From a checkpoint of a small CTC audio transcriber.
Model: moe top_k, width 320.
Data: trained on two synthetic voices taking turns or overlapping, over music, noise or silence, 26041 training examples, 14.0 epochs.
Rows from block 3 of a small CTC audio transcriber, named by matrix and row number. Rows with one number within an expert belong to one neuron, the router's apart. Each number is 500 + 25 x the weight over its row's rms, rounded and kept within 0 to 999. All counts start at 0. Numbers have three digits each.
Before each expert's rows are labels from the 100 clips, of 14976, where the router gives the expert most weight on average: "top examples" is what is common among them. Only what is clearly more common there than usual is listed. The data: two synthetic voices taking turns or overlapping, over music, noise or silence. In brackets: how many of the 100, against the usual share in percent.
# router: router (model.blocks.3.mlp.router.weight, 4x320), inputs 256-319
# up: expert up (model.blocks.3.mlp.up, 4x320x320), inputs 256-319
# down: expert down (model.blocks.3.mlp.down, 4x320x320, transposed), outputs 256-319

# expert 2
top examples: background: everyday noise (68 vs 33.4); second voice: none (60 vs 20.2); electric buzz (44 vs 2.5)
router.2:501478490523488495531502491523511458500506510504465517511524530526488508475500491511491505484547516495519483522491503518506524490540499511499507509515520467516437515507504507487521523509514515
up.0:514525482498498522520464502505467499475568481503504461507510488515521442530465484480483446520523499467465509499473485456521491469478500485461451506506511474488485476526462518496539516506444513
down.0:438516466492465497483524533527510498486493527514506500500543487487481500500483461521485495487502516486438502520497518488496525490489478478522502455492504514525505497498515520489519495485535495
up.1:544481484467483519496509513475511498512516487498481497499476521501485479521485545445490505475524561468481499473494493494480505480467532504517519507495528458490579471551479467548491460462502534
down.1:502498481545499483488498521483493483497508497473483477513543498494480520437525451470505558463591498501525495499497505515516469468502480470503491550484495517521473481449536491450464510515516523
up.2:490536455505512463504481470472511458454499544506500515483492527492477479500457499538488480521532476495522460492485489495491486496486555483473475493508516488500475491448507511468529497467488459
down.2:498475545519499518496524543506493525543498493478506498506509511518496482488489518468467530484449485498500503501497501492500518554516500480523530508519500479520508524481494507507446492498511472
up.3:500474472504513501538499531491536529464534506464506506494466505504455527536536465494487497502474480503517531533509492490518506484532456485492496483506470492499479519470498498512503490482496491
down.3:488540459480455468466483494486503490572496486520501504491517535483495484488487506473502511491494512521553491486528546514448469438491540496464508459484463494496502515483494462511528509488527531
up.4:477465516476447526516492481507508461475497551477484527509480512534506492505539471534529492533433488502476506441514483474508505535504494514471511505492508506503520517448458455493513537472450475
down.4:457506521482465442556535500512478484457492473464526540476488471493482487515529487505506537502477523454463534494497524493503491497473479497516521489532481500516475432501461493521492439490484470
up.5:499520514460528502492477509525459422495523473421525481474486478510506476484490492415470459514564485505449489496488535502544504541496485480492499521495498511513497516523504491473534510534473502
down.5:495504521507499517546521468483477531498476495526525543509532486508549521470533499536550503480511527533487523497509506523544549561529492524507497473541551525458526522510488520448490486536506487
up.6:539499553473475525483507511502492513479506486528504530478507497497499435478489531482465513472524461457542503509470519464452496499468509483473449530467514483519474499526488528486485516500505468
down.6:504483437501520538504496554491508490460450517499530496505481479483553495489486491478489474548469536488505495498509484479534479483502463508527469512511515497481548493523526484476539523475535509
up.7:490495480499488501491517487521495458498516510500494477476535511524516534478512531436564493550487518461502456467491501509495521494475509464511499505524510531514510515479532502494532497478529495
down.7:456498506481496498463477492500470553465520529511445511461504518502478523504491495572509495536514496517521510519494477514472524524504479468478505482485508515497523485508489548499519468519511445
up.8:467486480476475511521538479462531500500469464518497517515459474519525486488508517550514500482452494519478519455469443482461526504527491528479458511474522523485504505480473478529521457496484505
down.8:487513549501491499529486524487462498520508506527513517496477504505506493474523480494501558495495484499489498491506573465516484541472491473525521457508510509575480465495510466513507518504514504
up.9:537500465461489508514508498516474549490513446501482505497465469504493483543473513494472537486456480526490520533511475491485518474500523510495477513433459509505508504520479508509505495528490524
down.9:488479523470477506511512528452507538513503526525484503525497498513507494502514443477468526479532492549537522488511522500496519508507518498537455511512514474499494492485522503510520490485551544

# expert 3
top examples: muffled (low-pass) (67 vs 11.1)
router.3:451503459457521495505506529480500493514550484431501512480490473514503490475519520536501536472469489495497549490480457495520510480516514469478521515485509515479552490499519511475452511475509488
up.0:471484524481458496490487523503488519499537494482504477459479466486475495508493477494480550478538524503484466500516506480520492498473520528502470471496479471472499500532520449498435485520489473
down.0:493493520485447512499530514489515480487500539490533500513527434501536473476514508526514548476474512484523508513479496532513498471482508512486463488498510514523496430520495474490491480463503515
up.1:461529509490538513523435488472517553485486477521479497503543499477484497512510517502492507480491472473482499459489513478513491439506530494494478483532475474479485475507467515466462467475504512
down.1:548404550510504514472522520513457498582493532503518460457505525522503510490524466520510512474550506499486502491521481480480489483508454507456505502459469482521530480483473509512441495502497472
up.2:494506494487506480506468473499489499494519489502484506453473484469508495514483475467518484496465477518481527522467500400474502499491449518501504465465487498514481486531475535504508514507478499
down.2:542492555472502517518458515561444517508510490550483456529505531470523448491492508495477484472494500520485496475462489512516499488509468530556487499456443495489528501490518520543430446503465519
up.3:485508547451467542546462509482510466489521469471491481507497508494463520473503485459487519477524498488525492471527495499490498480523497510514503504458491492482509499469529535503491473529521498
down.3:506446530512479507524445493499475530478530485488512523545461497480459470475512507482519492491467509527531550487501502484503512472474531553509457504536494489511482502492540514500489498530520531
up.4:459485467498490507479457478494522506519517495518501483491523554472501548498481511503477495595508503468516449457501539505484496545515465493478493486496519476504464474530521475502535487542453496
down.4:539494512523487500501505486522490526507491533500540472478524487501510516485515474502537527508496506508535509499468461502501481497495555490529517495509493495488497435493503510543525464501514506
up.5:503526509545481495493503463470526500464482473509543522501455504523482486519515501482443498434505483488501524489472450493494502480481504467500474484485520475509541515475445507480492525486525489
down.5:499472521539493503488500538507512528518534500517478489512548495445507525508529458554498508533531488502497473456503513485508478475519498559484536473518503501517495519546540475513490516476507514
up.6:519491484476498484530565475511512438520499524524491509459462504490507498510481492519490497499444449514503533529492494483430512486527508532488536489492516526486479504510453499513498496502475495
down.6:474525483495515516515459567498510536482507497488490552517538518446498466491495495490514532491469460524479542483499518498503539505516505504499530519481494546491482563518484465466504509477463519
up.7:494507512512515512498517437469518468529499541526447507534501495484481502502543477521516528511541435491526499480457496532489520494468471476479503520499491480535494482519505500523548518495496496
down.7:465503469500506533493494476532496530529501497449507500518548507540521511499501489496493455486498519480500479472530529500513500486504479502506556492510511496473493502536506473485552508480511515
up.8:469497474541492518487481525496512513496477464514456488442506515537490525511480499499494506499516493480491483513519468470484443504477480511489487486461499479543526477527528479498511504490502485
down.8:505537535532526522522532470479536520478520478491485509464536464463521557500489453452541502514484471483497531463555514484530450544478503502476513511510498502448492506481504523528439458511472490
up.9:510480516506504508524498494460534520507508478511474487472500531473468473480498488594516490503544458505495502501504459500493482480525455492502507515461499470508524506489491477498561537525482488
down.9:505482513505498472457542453554505487506510457486515480448474492513473483477513472425480520514499564457488494515467519533472488487493546488496467478540558512514505491463513481515493518470512530

# expert 1
top examples: second voice: none (93 vs 20.2)
router.1:491509473526485476492480477479491482482508526452479537579497495525474509511522530501520506518482454527532483505521530518528478456466505469495508503501466493485468529501489575468484503458474505
up.0:492493524523479495561493532521516495434527479487529512501487523466528506503453482523534492488502532499493549516479516522573505511526537492502489493549483511468490505478479491478535538479514490
down.0:510521464489497516484486504524489507486513530466517453479502490504477519484522477498477507540476538509516531471493486523527506482481498543506505512485515496503467503469497552524467525458499497
up.1:468483491510507539478495482530494512505526458518480461503502445471525501451531481500522485495527512539498498456469508530502511508497502443519475468518506464482539471469469536519433492516539464
down.1:466481452460489509449541514481487499533479519450537524521558476493477496475501495460515479471539511516518457454514513485507494518508506516489476541500486508493521501563460462493505486522482511
up.2:513480497485524443475512508485451483495483465540510522487490466492483510491512516542460525505473553478526494440495482458469488478481461505534510525458505502483502526468540506492495466465499470
down.2:494523511492475487507548478507470480491497500492482528500542540537506532470528486498493500478526504489470512483534522444518513495509476456500505510521498496475483461479448511465502488472480517
up.3:459510505502515470471518458483511537490500479512456522506496478531491527478482479551498482515478506507483479511476460497485499542483504487529505465450480512491515498528485447478484538459514516
down.3:486498440518483522506471545505480495506525542472501497504516465511492479502491501494496503496505518520495529478479503509463484501494537490501528481537495521548452496491480544489492493488439486
up.4:495485518504514481471503510523524535474470480512491519490484512492509535516497499500511485576467513490487510506525500529505515503515514471509514516507489479483540441487519453502498527545522491
down.4:489498506515464488517520545519501473532475486451513507515488456537490446520514465472510531487481482536494496521520512499555497501502473501493455514517504521510525531506520468507547523515481472
up.5:491477494511529492553511480498477552490507469513489522488445499466520449526457479544462532486496561501501545490497529559466550474469482483502501521506516478511531523488484532506480467507537466
down.5:489498515531505495505499475495458546486520504543486517499554505492510494481525514440483520475495493489501433500497488471492503479533498500513537510455506471499521512506499461504530507495497515
up.6:515483480494515532514528529543458537510554504493516506464476500471489518519465482540502486515504493467506499452501501529512448471490462539538461491478501492488483503493501475504459503467465476
down.6:498495473488500500512479448531480494542459527466494550500517454476528433523516489519444539491492504489518504441483480490526470488514469498482500476493537500476491512451480518520497459533515502
up.7:473493499498501470478498499473476496514506477470480539506459465532497537501545458495519487518488465484508527513495486499493482506508466467499500433524437405474508487484566487529445514483492443
down.7:504507540523489474552514506543465504460501458528533483517521516538493467515457519531495489541544524521506451497488496536501524489517506563484481538533472504516499517558495497478530528553472503
up.8:499532490518537505546475459511493476477479492499509481526496503515482517507461485508459532464474497470529489506467510516480514503472459498518492497453482492476537482520527559511504542519531461
down.8:545540460487505481491512481476503501524499485465506486486462517520478477489490485519478536519439483452511521538531508496454479508498525492514494490502489520482516473459460460514492482510502513
up.9:507499569482480532499459519483521481515481487520514480511459515459486517514471485472498500484540502455456489516475534493493487556483501483511536492487486492514514493523498567509496480513428465
down.9:511519510504493572492518526508497524517497482530535487488536525549522478479500516505498475524480459482539511523495485514515530524482525482507477543502534492448526481445517488482497521510511492

# expert 0
top examples: clipping (35 vs 8.2)
router.0:542488545499465496478523469546472544501497485558479480490489506510544515500466485455507477528445502515532460489492522510497498529530508511496484489459500469511526477522483481547515522525482524
up.0:491471509509514497487543489478529517462480430520504492452450525524513500483461480498495555532476563527494505468482555489525466473508525452509495531486484523532512474506484485535512498488506481
down.0:478495525491512506496491525484493554493507460526457518477494522480495461481514485486507510457532516497508505486515455523526477518503515483489534508513547475467548510480492514512476514525556486
up.1:493494462484492471434475481501521507518493449535529448444482445493502532464465521458485500459488507480457466528500509473492451503511526528502507506498489504513510480492531487496458504481522465
down.1:494497497497492441486541531506489505496510497489488501476528512506494487476506502509543463529510480503488524537489484522474496459510482491511475484504486502494473515503529474507518476518526536
up.2:504475488465534487467508521493516513464483516535495498474513479490478525491446500492478536490477480480529451516515520521507488524471491480503477473508477521544485490452516490530511519500459476
down.2:500466447534505532495503501497447504519488514495520520456487537476483480451514502464496519459475507440502550499532549491499469459487474484469504488486504491509518492499498491514480485501528504
up.3:447461492449488474497485522508497516484491493494532506483513463516492498496491483489497472548512453480519511501497443523494526492501550505512438506523433507493489507522461488474463498496495490
down.3:505489515478509543506510469491507517502501491469483529504445516438489483538498503475542498465456502529501571518487500534498493505484474510541501488463484522497530534488481505512473475483474504
up.4:493542467468515460547522483473512504521490506488466473511536503472515479521472494522450484458482498478493489495489514491522513486500482519532473465452491532495443505486450492482440448504496524
down.4:454511496482519522421494510487504463498487491467519493473549468478513512481505515499550517532472502433507489515481512544483522479512482520466538504520551481482535533520521500487509543535499474
up.5:477542466563498486496518466519505505498444510504510493459489489501490464504482510519499487511466510521481536503495481442484507492531513461483473469511512500496473514475553530467486489507484456
down.5:445509462501522498488510498486488504444458496465532469534489462523490494471480515517512475496462465511501526523491516504519503446514496513514531512528533523497470458505536496469444518482543527
up.6:506533482471463494531516478487493498509486506503486473475508515463521468512512485519512504481503517494494477456501456477511512519500467472463450522511508500555538523537500492497466510511507501
down.6:480539481477503502516497545500482513472495505474507465501512545490464512466469493513460527505529522515499493523527503499462516524541501493509531479505478527517495541464508486481514500509510517
up.7:510476493520492474499493507501511491532519498481528484493522504469501514496532514499467456462456506471511540486464506518518538520463475467510500489516525508483499519517501532493462527486518513
down.7:490507513483508505533495524566468496523549489484493502499521469538549531512490456505511544469500495549472504487522479489513501516527483468488465471522495475531508451497489527444500492493512470
up.8:500491491498463501477527473482487509483481466534490476482458525486493521469498463513519508436486474485491482458517430474475539528497487512546459508524459525526507537493515463501492511491497519
down.8:486470482514528500499458509505529469562506498500502460481510522497572498531506537467532472541528506485532482572491512504545516490542525498524491487506506463501550507522515486488550487525516497
up.9:459508517499497522529486493510488480490502546510536521504483470486504436416512481506521533474489495509504511495496535505523518474502485519470479442495513494449481509551491466502526479533483452
down.9:522515545491492558525493491501474523512548507522471512492469513507473422455478479503493484512517532512497493509510530480475529536517434513520484521510490528499455474521480514542499510513493510